python train.py --encoder_arch="vit" --model="segmentation model" --dataset="short English words printed on busy colour backdrops" --train_examples=90422 --image_size=48 --crop_scale_min=0.8 --horizontal_flip=false --color_jitter=0.1 --num_classes=27 --encoder_norm="layernorm" --encoder_norm_position="pre" --encoder_activation="gelu" --encoder_head_dim=32 --encoder_fused_qkv=false --encoder_bias="all" --encoder_qk_norm=false --encoder_parallel_block=true --encoder_moe="soft" --encoder_num_experts=32 --encoder_moe_every=1 --encoder_expert_mlp_ratio=0.5 --encoder_slots_per_expert=2 --encoder_shared_expert=false --encoder_patch_size=[8, 8] --encoder_conv_stem=false --encoder_layers=16 --encoder_width=128 --encoder_positions="conv" --decoder_norm="batchnorm" --decoder_activation="silu" --decoder_widths=[64, 128, 128, 128] --decoder_blocks_per_level=2 --decoder_block="basic" --decoder_attention=false --decoder_upsampling="nearest_conv" --residual_init="scaled_by_depth" --optimizer="soap" --beta2=0.99 --lr=0.0053 --beta1=0.9 --shampoo_beta=0.99 --eps=1e-08 --precondition_frequency=25 --max_precond_dim=512 --one_sided=false --adamw_lr_other_params=0.00085 --grad_clip=5.0 --ema_decay=0.99 --steps=13300 --batch_size=256 --epochs=37.7 --lr_schedule="cosine" --final_lr_fraction=0 --warmup_steps=1330 --weight_decay=0.1 --adamw_weight_decay_other_params=0.01
Rows from block 14 of the encoder of a small segmentation model, named by matrix and row number. Rows with one number within an expert belong to one neuron, the router's apart. Each number is 128 + 32 x the weight over its row's rms, rounded and kept within 0 to 255. All counts start at 0. Numbers have three digits each.
After each expert's rows are labels from the 100 images, of 14848, where the router gives the expert most weight on average: "responds to" is what is common among them. Only what is clearly more common there than usual is listed. The data: short English words printed on busy colour backdrops. In brackets: how many of the 100, against the usual share in percent.
# router: slot weights (encoder.blocks.14.mlp.router.weight, 64x128, trained with AdamW), inputs 64-127
# up: expert up (encoder.blocks.14.mlp.up, 32x64x128), inputs 64-127
# down: expert down (encoder.blocks.14.mlp.down, 32x128x64, transposed), outputs 64-127

# expert 2
router.4:158181085111096119096164170117114167088134212137164133115132151134092060163134091120145128138132075158141140090114173106133123109069138168141149097115135099158090129104142136150103164124099137
router.5:117085148162097139189191093105072099120179137154145104142119130066106092117090139102109144153118164136168095096129110134168159125116148185154143139101099073159121193179106171099151148170147104
up.0:095151095108143156166121093140139156127107087123146113128162086127091118080133112145179130135142128119156199148138036119205095085060143160179051162129094155124123129136170139077103055103099121
down.0:109097127129117097108141187143157098140098139054133129107135153147094157106136148118113109118109154107163056084074202107119123123190159098066220070099190074126161151121108155166171191124193167
up.1:135127070160137127094127094074153155143067111067119136107124146181091104086163147091096101154133109106152127112183118120126111165154124155147171131131109111151105157197117167195121113084111112
down.1:163084184115085134175116182167098124076109149205127114153107170105120136177135108131148126133118092134063156162101144150154106094102131140099107115108163107088179125124137094124147151122126099
up.2:144163126105170111100054197105126079114116130161082129118096135132161157109162102104114160147075169160101151144116137144042146074163142107082189162139126170089146117073143134104142109207158115
down.2:111056128095092127133136091172123159129136163123211147183175099125132103144129111134110130126140073110155108154146148122172034156114103132111136086135121086118149124160115091145131155104125174
up.3:162105099096062168158135121117178104093113137171095149108132113183128147133146108079115137118084158073134150162109108072142113176089090207111091107157126123145159107141143128119133122128125135
down.3:057126169131225116104148132147060156157095119050146086116107135092136120092096153170136101167114079149144108091144142135117112092120171093162170129128098149119113167131141146149085127110168125
up.4:113173091142154137117173142144119115107141111151154116126096162122103102088114170037134132134169098111137150133152079071130092132130140144113141173179099132147122119116128183154149124161160146
down.4:156079133148120159172123112160115115139113181107100142141153090095124121129185067216146108107131151147103115124109147146130138118130137133118093107099143085090116112175079091153137105105099088
up.5:142127137130184058163076158164102129114104135190118129134051121129130150129111133071133130182105144155133125153169147139068177140107134105107068118144113123172118155146125119167132168129150161
down.5:150102094117079227099162094144127125150169116064141143113176116164095092123145103148111087138127092071122121118085097140147082156141108124149140097126130118084103107116157128094180092132140107
up.6:056154113102101107144144085121135143136110125147172104153154162184067123110061117111100096119133068068146138140093172106100135103103165102159194124136112146146143133134085128135148156074160126
down.6:175063148135151138110096142138103120113140139155125123129113137092169112132206095109128185135130181156094099132141121125148116165194077164073066139138180108111125114130159130113108078158074104
up.7:081138156121156100134116072147112135109168152084111082142132131106102157116100063085093138163134120139152112071109115175138150114131071138147092100158099152126110139116102150153113154170100147
down.7:225132067114107168130150177124128130149134083177176165130113119140083103123163190178197145090150123104114135217128131102119108147145140111112146123103140136096174151118121102095162095118124092
up.8:084098131036104171139069176146150072136138125138157137137112173127099165086157104093109141136153119059078086132174055130077161108088109131116129153105118122114149122139127121129111162132129192
down.8:200104112202147105099211134082111218128085115120146142166153084142140091185148113183129148132117113161122167138094156111121123096157102110146080082157132125099131096142097129104145047135138060
up.9:080119157135125131119080106173151168112160143178138155100159119160134194068119099181114088061106124123148143159150080080121194115133092104102092106121142169146185113179128140169113113178160126
down.9:157106111124148152110194162139120122147053152110124132137095128120141077164110194115141190194145141124161114088091190165119105128144162157167140147168120137122048129099102091091100113071144123
responds to: blue ink (48 vs 8.7)

# expert 16
router.32:142095129120177183151060143193113171112099145075103179100137116139069168150143150111146141084171153158154099123141121098093100100139085072132117160099044094196125126148095158147177151133116161
router.33:159143121170100146107155157112115115062118140058119135172107132132145097133112076095120117151173143159166115092180161178143089166134095121143101082150140105101133168100173117141124207173143091
up.0:160093173156087158156110085094152111139096094200108160092130168082118112128079143152115130122171071144170140092148100078160118180104134103119076141116133133122109136137135118087173158145090124
down.0:119097129091180090140136173153102122129158149082129112175136087173138132158197100122121109134062147098081127175104153135125117079153113172111138120146102104162160038097165153130126133106173144
up.1:072100143139083177161116101054128058109140118099188174182104132103090118101091154138118131155117189108145157151132067121166140080133134133163141096144106146129106118153109145167140127077135100
down.1:136171122112115074119122160177153180119119124082082106103132141102185158111148104128135133133098126157121134094114124158105124134124126111132156135076206150160098153148097129065107081184132158
up.2:165156152144164140112097050105095122124104164095134108175161125119158104117151055091095154115139135157156170139081153085103143150115126159130204149095171053118131123150120152188114159123106120
down.2:093103103069124133116179178109172156120140115122138178059105102140123111158118123140130115107174169102075128088186098157117118118123156162154075118142153170180068167133148077104156097168121094
up.3:178140106094169113137083167171131140154107153109101092228110139148123136135112185105139140146083099123045145141123131195097080103125145105116121154090151189095175119142119094149066095105139127
down.3:067154137192146132069138087153147147124113114116173167114142140136177132148130114162120114085199094109184096128128137133099172135130102114095081131184098101123153142127138133159128156199092126
up.4:162146050113122127120101125152164143148122128147115181143142126131180104125064120158148040115147147121114124170187052080170103128120104130105082088161142156138129149241107127145096166162120106
down.4:107144207148154122205128139100127080137113127120113114112127104137089118128196141072108227137104123150107140130074145162133153101124102123120141144119111169074141098064091167119089121090109090
up.5:114093157123160129131131127146167180111148188111085173123139153163083171099153147193115162176086123107119140145131090144119157072151119124156174097129036174152117125145076165156099138114102101
down.5:114158125130079135156122151093092134115110110192167096137135102069141148083120128112159149131189116119076087116124128104131058179099170108086119204161185137122169074136100175133105110121137109
up.6:107077111066155137128130116162166211088113134137109150171159160156068174191074114108117200123122130114108154168100170165114144154161053117124120200135066155108124136098072048123082121079102050
down.6:100084118200106100173103085139124124132091088144186097088123099124179126068183131131157113107172111144122067093139122071109085144088201107086128114141178151116159134157166196157185141157137201
up.7:138182109104149129161123068089136095154115123137145149076089063160118198094145075151072103144098154098160114115181097142096122140093169165069170144134194109103093155089134153189133134141162144
down.7:132090112120110117137120207134108119136129149102074081112186138098123092149078165107171132117161148112076156119104096128163089096153083102187125129096075170151139091151111143073076136110107093
up.8:104065100107134154118163103160123167099114118147090130096140091123095154162163155154152144226081075170090098068134131141156130133178096100123143131104183105100094098126185122230129154133166135
down.8:164155161195090082152110169106079142145198130141137113108147144148140109113101164123107125111133183081147106179105132093092088131078165134121110184140084139135154168092096124048113110145134146
up.9:105112108129106157144142120150197144058097149156101140123135169137179161134092114145143150090089156128155126086174127140083125141162099114139121134144078109151111180181167123163096100157081122
down.9:151111132142173143112105173104087125160102159124126170150128119126152112165103140080094127153203106131063119141073120137127055112099160165083139173213161160136138118078071134070118172098154117
responds to: black ink (35 vs 8.2)

# expert 25
router.50:142121139087170056084107104069044089167165148116126102180106119136119106133110105158144097108128112145129179076122111168122115136138121181167110128158195128139128103160146163159075164141096093
router.51:099164088149101135165142069079092123121137118193142142106134120128135162148088112142142099168152076147153133073175140104112182158087140072123099135099182143138147133093139109160173086125123121
up.0:125106111120117084062159110085141141133124180149107129109138107132168112090145153135120133098080125152121102081122064138100104137114135081197135118184114198217102216177135104116126129152072178
down.0:140154190135142200187108173179176151111114110135112139173100093141107139143092163122142114089199136138112166166137168083150122116131105200087129143132146076062104049135110133122108143115151111
up.1:150104162055141098123068186065138216177125092113139125079199139086127178157117055174137120098172124078129124152127110105052105097091119110158138086064109154144116120123085167173127169125092134
down.1:062147121183115167121170089134132077050125190135133149154107109158142086125114178068163144153067135154103138104136118123209139147082117149079095128188138147148129119141182090068169075123179121
up.2:099084137143127140118171129164207108148095135101158115166113147180211163095154127171167129160100086105151147066161059072110150123135093130119139138131071127170125115171115147191160126135188082
down.2:138117167085121155145084125109082154139094124160111137162124115100101140151101132127085139110195167110116094169070165202138097113072162090116144133113162153061125161108132113065094126128095114
up.3:090120151131087105148110090119148167092115138164226189153089165086181091085136093116169146120119149078142058112151116176137175155121156067146115133142143107042115131150150199118176177095123120
down.3:120164129107162156117114166089114091153130152067067084111159104202090134122124153117109138141136097155068205158138132035134106105068137220106121090096150145157107137131146079142098081187128129
up.4:189109157100206110121101094126167095118141096129079079173082176175123149145160140117116129127068080221127121126101062044156142129136145155085118121105159125141158101122068103135074110143171132
down.4:124159119167076094147152131180108174146147122146134137088127107072148108165106079184100163137127162038127098124141192219088090134089111093159160136150123098108065153141175147118187184132127111
up.5:185078116122109136149114152084176128146106036104096114130164116143115142150150136154182098170102122121110106119131129148095113140074158127099107207053157089122155068114156126180094093116160086
down.5:101157158146138099137155110181072120113138183099169145136083128134138153112065135147115158074064137141123114104111113124119132102130096131143171045197120129137106239145091172107126192156072171
up.6:121154169091167105128180147133112079124137146135086111104100124168103174150088080097085133111099124116121155134197158152140170112148169074124117127123102133148139144185149101138160114164198163
down.6:160062108141120202128077148128102148116131139115152133105151148111143126119164139125170118161178156148138067166076120115151078165111109147130150124093131117136176096093147103077129175146126114
up.7:108133115117162079116131172159084034137101181087110120154149127115062131169134097155104132116115105064077138153140152204151085164136122154149163133138141119116156111116120148126102149081174109
down.7:161135119110096122105129079096164194102171083177189134117125130139246099114125149110097123115098104190191081115144092102106172151127112110105113160137101142109090147149158110105156110135108123
up.8:053135114150093129136100089116078118077135106113088135123165096086097159084110111155086135128138158125136153144192095112143112108120142109107135080107169174098151152120126154179075161058174188
down.8:204132138097113124148127151160142142188088133104194113120088186144188117139125157099143139170097069148150136108051154139134123134124106138144144124158069078119130105113107146105143095159133099
up.9:111148125169178115120152102165129109144087114129094176093130100167065165207075148089146076120113092145052101128061138126092047136150112165126153127141126113194175113145093126148176112173147084
down.9:142098130129094137136100147108094135108221145173168095175091136091168133070168134156150155143133175124187102140181120136118163163057131097102080114131127144107108156112129154125114174063168161
responds to: black ink (39 vs 8.2); blue ink (25 vs 8.7)

# expert 8
router.16:169098174126160109157092110124059170153094135120104131176123107161135140117120143174120190174187113112110186134111135117113140107096085158188079068156160089148065097176122144129084198138188166
router.17:170136130104097055165099098096130211161092115052109108149114167173095149115169090147136147105108117140141175145158138064175091138155107056097135063156115143080100169164138135137137129176113117
up.0:114172175152114202135095117069142148147128113129163119122110149146122133129082116103125122131152115096156138125143098124130172115077127109091147126090081206148140141158011108122155127106067123
down.0:099066117105095109122156135212141100107115109134103157134166109118074137137177170141172128113120133177076142134108124131145049121163127154126100095141144098116121109093151134155165140141133104
up.1:119180128164136091092123055082128169110162164153108150163129144151159175088096086177123113137117093109158131139119103099107178107115116094146121093160131163061179132190106164128097169119102173
down.1:103093163101096176148132230165184114152068099086134126121116134096146115111127181110106153109144094113088180092102140161172111171119146198108119140095097071167088134078156122109136106113135082
up.2:162118140087130107128122168111185117132098120107127186121155090130164097202142146144105108099146109125133134137090175136095177189173113087123066141126202079145093099086129117098171199143069154
down.2:113145115207162141079179112078074136126158158123136094147132133105105113049133133118164166174143114122134114184132108157144084120084099137120171132164074168180158181160183123118067077124188127
up.3:106138151089131107132124082080163122068145146109171156153137092137164151201171144140126099099148152157051113118113136102109143109123118054157092106119206125112147117070111189145143135102163090
down.3:148118053188090117094168182154115115205134122080085097137175133105099108095126113097123171161102103125180099150127143135134136198166160138102147171124058137180111122151185058120107138121116149
up.4:108120163109063173173094076071172180114071115151132126134132159102139087138097097139114167113117154089171125178124136103162138120108159090116082188111166118098159175141153135081161103092131113
down.4:120110116142181052121197160178116148142163152116132129174129094126126117109175111126175088176107097191121118118156103127087145164133076163143114107126122150129090119124174089139121102180077088
up.5:137036131097170144136175144140112113075160153135115157088170170084162139137084111128084161161098109088170193083103109114135201145094136109054128162181092147149134142141173079156170146134092144
down.5:155161141136053106145072131121126166166098093153150137175117097192136090124149141116175097150206139116107089176148108139095029110154120155176140106151131167091133121092089133109092102109104095
up.6:221146125134164103113106146158166044151095089117122144121108151142063073162111163097106145171122075163097079143142125137066139130134102092087116152166155157104137124092132144122078071106148162
down.6:078081104104142102115144122130109144144171100177132113203167100122207177097168142161134084091112183081155168139142099145148103098133081151154132061099117103118144153157119143143135181153149137
up.7:118138171134189142123082129162136098131077120122094152144118126105107088170119168117110089166113082117154194174194087097137143119092129064112091129129110063143189114158067118098171126100076077
down.7:114103135176098107186161096125144165145169117132123097150150078117149147089094141131125135149096126169139067133039142156139143117143095155111117094154087200153068148092163134127095135133182157
up.8:138126142138169130100132096117094086124091082089110129135154141174108117156106144064087110096176134157142165145077132163139106161161121089165102195122187067181171087128067132141174104153103121
down.8:079098159155079144169163166137119153157181150169126109171096124058142166086137109170178118124113106161093100161155097101124124135038133149112135153116100163101102132103159095156092152084145124
up.9:131136109192150155139154077162178152128077171195092108112076135149096151137120121094096195130147146100142158153131099163142172142077178111079134126158109112156122095162138164155067102089105132
down.9:108093147095086115133096116109163098138190134128191126150173125092125106136125129159174092112169115167069122112117133083096067061129068124115130141103159132086172166107109135114191137123112103
responds to: green ink (41 vs 8.4); grey ink (32 vs 7.8)

# expert 28
router.56:139193142074079168147177139189183082125130143103115129128114154129140138096063128076124175129166086165130128073139152072129100093119167086102108140096130119138147126179129112138098109132064072
router.57:101097100151083169113110099183160116143137175200127110149151166113168109121110146129132109157188084100145148112108172154155099175144096126169133077100134083129087127130122125106147119110162143
up.0:118106133158082131131130138121150065107105063131131126115180185071118135154110154101100110089145141161117157161099106131100124136176146117083119155114108130118120181138103154126119086075150113
down.0:134157170117183131140127091185150199106163180134109172147142067203119096125135080150191142128124112120090067130157136090107060128093080149154154129127192108140120063149116095134155190179112103
up.1:096130164126164086145136115179186096150112111132179097132122083153109124168129128158103140123077118095079082156062065200114121125138168163137117114141103077112113080124120115132128114122107044
down.1:189138107097160164123120096092093152128147173169095164147138125095092137108097124107151135131132164159178156125191158027139121128094106108110132113121175149097122138133090173080150113142134184
up.2:141118145097158166173096200077129071142123066164167115080168121102126116150128141118089112164146145095105134118133081140198203101103108078144087118144171125145186124033119154089111159179124143
down.2:125145047191085109053177076184073126167130108075141136190129149119093124132131119138187097117093110172175113205074105132111059160123156144137148141138086107124117103193119124178171084122136153
up.3:102139123120154106162082106138196128095090156097078172115094074172062121168114115145130128190141124137159135161189165180123083148136121150164142125117142103128106075126138126207102095180130084
down.3:111136134127108162113179138114035135145153106160189105156143160130151096092093131130098157082105106073082098099090104099110145115130138106114145129131147132097133158083136132105165173087160126
up.4:161124095173168077101218101144172094121131087117192103119065145123186152114141103136115051091112116102076188131149139126119154115101090113120105146115102122098138115111135133128218177121163112
down.4:093121126113067157154068166162127118118163183142106143094206095083095099118149144119094165210111132111209061095073107165155123131150096119100166125134114115115099152135126117118108108162110098
up.5:190095073123143127129158124155108102152112096130132109137141131122124128173155159122126154164106063059090110124145082167091122111112102113155123195098146142112189148109139089063092127130135066
down.5:140135143170139123146114096157119156137194144166128096149146106141101118117114073123151099074098135156190158151101175116149110116133109146095105055174106122124085080108100186164159094109177158
up.6:105165155149117112168092070093182155090108102172177069128103145105104113123108147114173175165099167144152154197209136118119136088169145131117115135092114104101082103127161146157121161149090141
down.6:177094109077195145121162187149066095188136169077139159156160094146114128186149113147127034067132150134080106114066149112145110118102090139147111098149142155143151134083152105053121117136141160
up.7:125129191184113121136079097087115102156076100142145076138113136144169115148151189176127115132128068154159060162168095132129106104126119117100110124178148133113123081101097171131165167155128146
down.7:166146081132179118133209167144099138130156131083125156145182133112091157139124124092188095138117149178093150166062144158153121160107135110124095109089124096142156119094163121148108124102096127
up.8:097156119197088172144074146072149103141105172177117079130148098138175142134107112186114088136073139104170167088170091115115138143115136122124133117145147081112139113192126139169127109113140113
down.8:195083171063178113164139137152098127119113082115113122145106159161101137144162110066159171134121139148058074165095149166136074142105154152120125091124114171164124155081159123114098137165149134
up.9:101092190140098169106108143128092118105140113130136186136160123099095073097155086155131188111173208122116123155124146185159153082109113150126139142110080099118125086187191138160107114056139128
down.9:104157070110085112150133110066125141130145167135179073124064173137169216138134159108161071119097051111126163114171120064127132123115153160098111113137166181116134155078084140103152149167077122
responds to: grey ink (76 vs 7.8); bold (75 vs 45.7)

# expert 23
router.46:097105079076118106157131098121144116153141129147157119104107133141180124120105070096108104071164134184109137081105150125135179092101123150153157133107225123096144155072166101175165147104114140
router.47:137095127118079069086142118105082138145142182144130105144160121054108084085144142151104150129084163164123109095165134099112150159066153121169167129124169090166110146144162156106165113158081116
up.0:137129157183167147142109186110173146110126141093141186116119185141170125095041133097126123165138161076151130130155143102069129132122142164059179121198132124177082134111155130089135144130111171
down.0:127115128074122131102152065123083084149108106143110094199129139140139179114189174158101135107121133144091147155105105114200132107127129111137140132049100099114155179170113176164086122181108136
up.1:122127168127053150129121067108115175109136123101129086098136151156115121171192117111173117127112136103116103152125087098150175122083095139096112104129179129172194127176107122156111070097087163
down.1:138182110137214118117159168129151137127158141139092167142100115099137116124074137162160137095159128119134099126097138104136115193160132063164153157105068173122082120078132118105144207097116064
up.2:034108104095165149150107163167061104099115133157139118061147165140161151101111116077099100122093136116133128194138130121154120146180131104129124120200156196150163137198142130183227178113100154
down.2:216141150126074143127138104135168158150134163117132143192117163104095134177138174134198112186140101115090129071126096139154116116066138153124113090096081097172088093102086147114069085137103087
up.3:137155111118142093123149098172143139152152087067095106099146124173099110112152155113112091211090089127055072165152125156106069086109139164125162177088104140114120133134118144152160133142127099
down.3:127108130122082117144082185118097136067106187203158117147119170127109143135100126154142156070132120090144203050123140085124121118157167135102090150200150081081094087139054157149119136144121146
up.4:070143127183114078159152098118093157086128098190119125131084164159119078075073155106148140126088139163186104122132109081172149099111125103131114098140180154166130236108142154116105062114122115
down.4:201151136081111175088111166170148130143152183042117141085119101043127177124205087182119125140145105118113114097121177155117116133147160177122165153131148134106136075159150120109134177138097132
up.5:190112120100106111127169070169123117168134120146146074066132088166117115121098131077054143130165147146174122059120108105150166176083086149104105136100209140132158149171103180197091149090144130
down.5:143185149167157151151125190082146135144118087121129163194102161134139134131170164187225086140095073088080098170130148138135101118131174091102150138159079158112165137127143075109151131149147111
up.6:075153081203156104084128135096153077162103148143174106144130146168177150145181103074148135124135174110145160098134109142118138070094128097177090154113127128184119124137155083166089122127193124
down.6:162123141025102144162153087118131149124164104108146144143128097169065146102106095142103114138103062102123102148129121081139117130111109137089160028184135140082131131110123161092158126124100110
up.7:123116128140161158105138145109182057124111110142184167142122142149128181119124131081126119147117122138168183102137142080103100140144140072116095195138154135124139053137122137122142131074168127
down.7:156067111066095134157145108168110120169135098131116103110138138121090139109158103167109109134115129097122074141147115190170150085088093175140175030111108143138106170157151125160095122170107136
up.8:142172089163178103139137137139112115106066073086097079087160160125099194114102173095099155138122137168102131129101168138086113070138153077086122099114181131110148130110112143170084148096104123
down.8:115132101130072151127128106149139141128172135154158155128077123122118053171121100152187087098154131121129116159131127086159147165119105227172147174112105122111131140161062116160178120147124146
up.9:126175100148137075066170131133149164098174138117100105086082065166147149210177091094116072139140134112149111139192151168154140150133100151148094087178143121097121118200123178129092136108143107
down.9:142150195134121139168117158050095116174157096078164114135171198126115126101109178144142144162101130181077130123082121093110107196080155092126157147129090156132178126117124052121143148121158143
responds to: black ink (83 vs 8.2)

# expert 18
router.36:126130137154100118176133096157076070094107107174136117119118187142128099155124182090122112078173150130138137174202131081178121137071111058083097114166110142116075122191132064160131172103163121
router.37:141176121146083149145118131081089124100114158093099134108141149157103151144108120113127123136152102137122199127191134113123085137106151061074086098164117142181085090182104088127139142094134128
up.0:107201112177146140135187131163119119150144110151084102174126086152085163105111102086115105120122108174136138090136129139091123101130098133166050179092203113129152096100169142119162150088121075
down.0:146107135046176130143130102150103155131127161114151116071143134104124117147131144145123149125096140147124104171125098149157083117130150197098116106140045145138104177167117098145120130146129172
up.1:136117119110099096150141116175143107139091127146081160092138097154089126098125109124133165123165105135097122137106139176101134127212123232136127125159091101181087148163088160190087124128142165
down.1:070150152186061190139117125134124129174136182153134142159123085100123187129073091118108170075149158157128167122103125084150088198059134109095110159095190126123172128139089139118162109128112085
up.2:116123102146091108126136158145125108145173087154163124131164135104095189146132147127072143096132099201153165135137122150037074179112051122126098167103168076095184082146110098105159135143162108
down.2:076143149096125115099134074139107123140128209104147160131144159109174124112161038142173140156050149102083095099148125125152121076101135194137111061083097173173063172153172122155125132111093125
up.3:088136154178186076162091101121088141096152146123129138122152134165195152135146083106135081065155128087099122163158151123129144117150152053141108121150145124081157174148114110143116156071134139
down.3:171103127087150171142147132114114107139064148099139151083078146163110104133103205077127221161076137133116139155113128182163123168072085176073166084165143137105100121115097127096135138123211120
up.4:168111134179086124111151035160137105154130104130110182101134127129114086090147137153147166156094101065123092170189164168157141179178081140098154090129136116122077118076171140156103110107127089
down.4:080149145117140157130114192083044140107118151155136114154108146109167131140064155098148091154156160126072163127077198054122145076055085166207094145122115167124138136107080118128123179157154137
up.5:142106072170124075123168120105115159161132133109087155127127099129159189104100107158158151162041147155103082130119111116145167110090109128099083173096118159169163115152153149157113142123181114
down.5:118085193094165182167122205101054128066113169094083100107167135168112130138104174142118126126153122117145132148159135147185072156111200141156142104127109093078123106137100053180128145108138113
up.6:169154125113123110139157131106114077172124113113093128104139112114074139125134104078160118115128105135090108129083116188123095165093142095091087128133181087126154133115107137126116115097124070
down.6:100179131079151125157120089164137136068121168117128100112133182153150105123131100129148218129090118159150142176217127131120169065107123084161104116116070158073106146157144104193140165117123180
up.7:173104108148142123092086126107194154127084040117078172102117057142123125146107109118160153153151160117156148126108117136150090157126143200096153128140073175134079115170074120163076157162114122
down.7:162122159076087162180126173101078087091153168163116136125137218131096073119119134126157128136191085123100148195121171101118166162142130084145108167099116123113146144121141084112183140118157121
up.8:188115160126134157086061115116096128209211161078134122176080137113138159078106099158133141085088137091123132135149067125095085099140183169098192170151091141115122120122167160126189147161125115
down.8:096166095125183116109156150130210112119073103164085217140086109107142141131158167167081101139137195117138118075154166063134127163096127177179130128136118099095120099124121116212125094148160134
up.9:098095147148152154142037062099141135108107117152084133105108143174173142190143104134117098074099126121112113126115070106103209121161123093115158163130117116178103165117120139163151126110117099
down.9:129125165107145156144144177119053126116099136132164139106068141080098193075084112111149149108166123169048135167097197154117057178085149130072096132136172136075154088061130158164128118136117143
responds to: brown ink (57 vs 7.9); red ink (26 vs 8.7)

# expert 0
router.0:126118138143109114107153082214131156071083153145157056086194155212124192086097120173130098172100086125102109105145149124155116135118157173081107102122175180142134079179144141187111136142138162
router.1:164147141163127088166189088137206133066124115194129155095163134161117185162095120078147152168162100122116115104159141110139177154140094143094173118132145135099152149162097104099179186144146149
up.0:071086145122118153196089128160076182111104143159062077064103149182176092138152110146137156124127139141086149101136066074149128067167140096097101158106132188106117145117146079134083136167100172
down.0:172140107140089131084112144105170094147147138090192160157179137132076191114126187115124095142106123104221107137096190190099118153046091121132159118179124087148131079102126199133089112120157078
up.1:108128139087107132106136093119086083048185159193074170080095139120121148113120222075088136097120114107120095163096106121167144120113112129141136078160107147120118109111061114135170084158175143
down.1:159149116198097157156150155157127148152118152125135075166155098113135092054123107180149141156095138120111149080100118135091124112155083143112193141112169116161078169136152225101107109089112090
up.2:171096161136073108190109136131130112124147190149126157100131094097131138064118100137153130082067102096118133182087101107151156129145128086148086094199086101116120127147138135158151137132093104
down.2:103137158113136165083176125157091125143123099096151095166123130168156122158134168108096188155141155131110127074165140170115109126069127173060111137066140112153125091133110162109114103083143147
up.3:095153140154151111088108081136156144119099121130126157130136139111133136097128125175112099102088119133127156111132166139070167142138143098126119116105138137144079194133058168130065105072138122
down.3:107102127096142121133184125118082092157131145150138112146120127153133105119106100047114138175183136108137133182130114150133154113182102112177140142154110134105211115175094130122118159172082183
up.4:162147174132136137132123142154084049111164079118189146114092141093158130132145065135097110101165121146115153102123135150103117133133146149114160071100093068140182073168112120117219128215168169
down.4:139171056149089067140113137113118189171140096130106154166133139168138105092098117136212081123090124146140068120123118188127056157139118123155128114118079148160098124077213137042106176120143108
up.5:098077113133140114113124078127139149077105188113157162148144147081153065128108138140113185121123182125159164075107165164075187142157077126105121133141119111152159151100149163132129095168107136
down.5:056152086061116143146142147137177056142107125126156150121124116135209108105083092093122114122211127143066089114121098088138098070158182168161156096148122160166091136158078102080116134147149098
up.6:199141146168075160149142180125150164116094106082108168108110138111150113158171051080155114065103124145113092134153089100110121172126145139086132150163115163130114174136140118148205153124112087
down.6:068115168172115095108163085123116108147116117143126111174176094086118174133099225193112137166127126143133160168111189111123129103096156169137139092080166091121174118139093099064062098140145144
up.7:076153122169079149149132082112136130156102146118147107146100084186121089174151138180094048116178092118081151065126127127118167068164145114133166098130136105104123181097151146139133157109064117
down.7:126108126138158121129110203100077148081127103110121122139208108121091148114108079123149171151133108108174085203125066164111111156109134100124098117155127123096177114148109133065167105128183155
up.8:125141205114201136126072057104111072120150127118140121072218147184187133114140135107147108069125179069108150136146104118117157177156194090111153139096122114127150172130119087093179137148106149
down.8:081140082081073112159140146127180162162128120125153122156142125108125115146138105160122185155148077181095077102129131183121101127131064154106159131156086126123095080153160167153085117164178070
up.9:086137159156113098068139169110101123089114197144134094162155187172126089081105132179137111089203182172164129105142134109106224116078138123118126132144143164132129155135147163166125095061137194
down.9:182130070132128133193116120111167151123113103127176145125093064071136134205122136116169157157105097131120105135144142162144050152184132146165120041136144085155123147132175103118139113181114054
responds to: sans-serif (97 vs 57.9); grey ink (27 vs 7.8)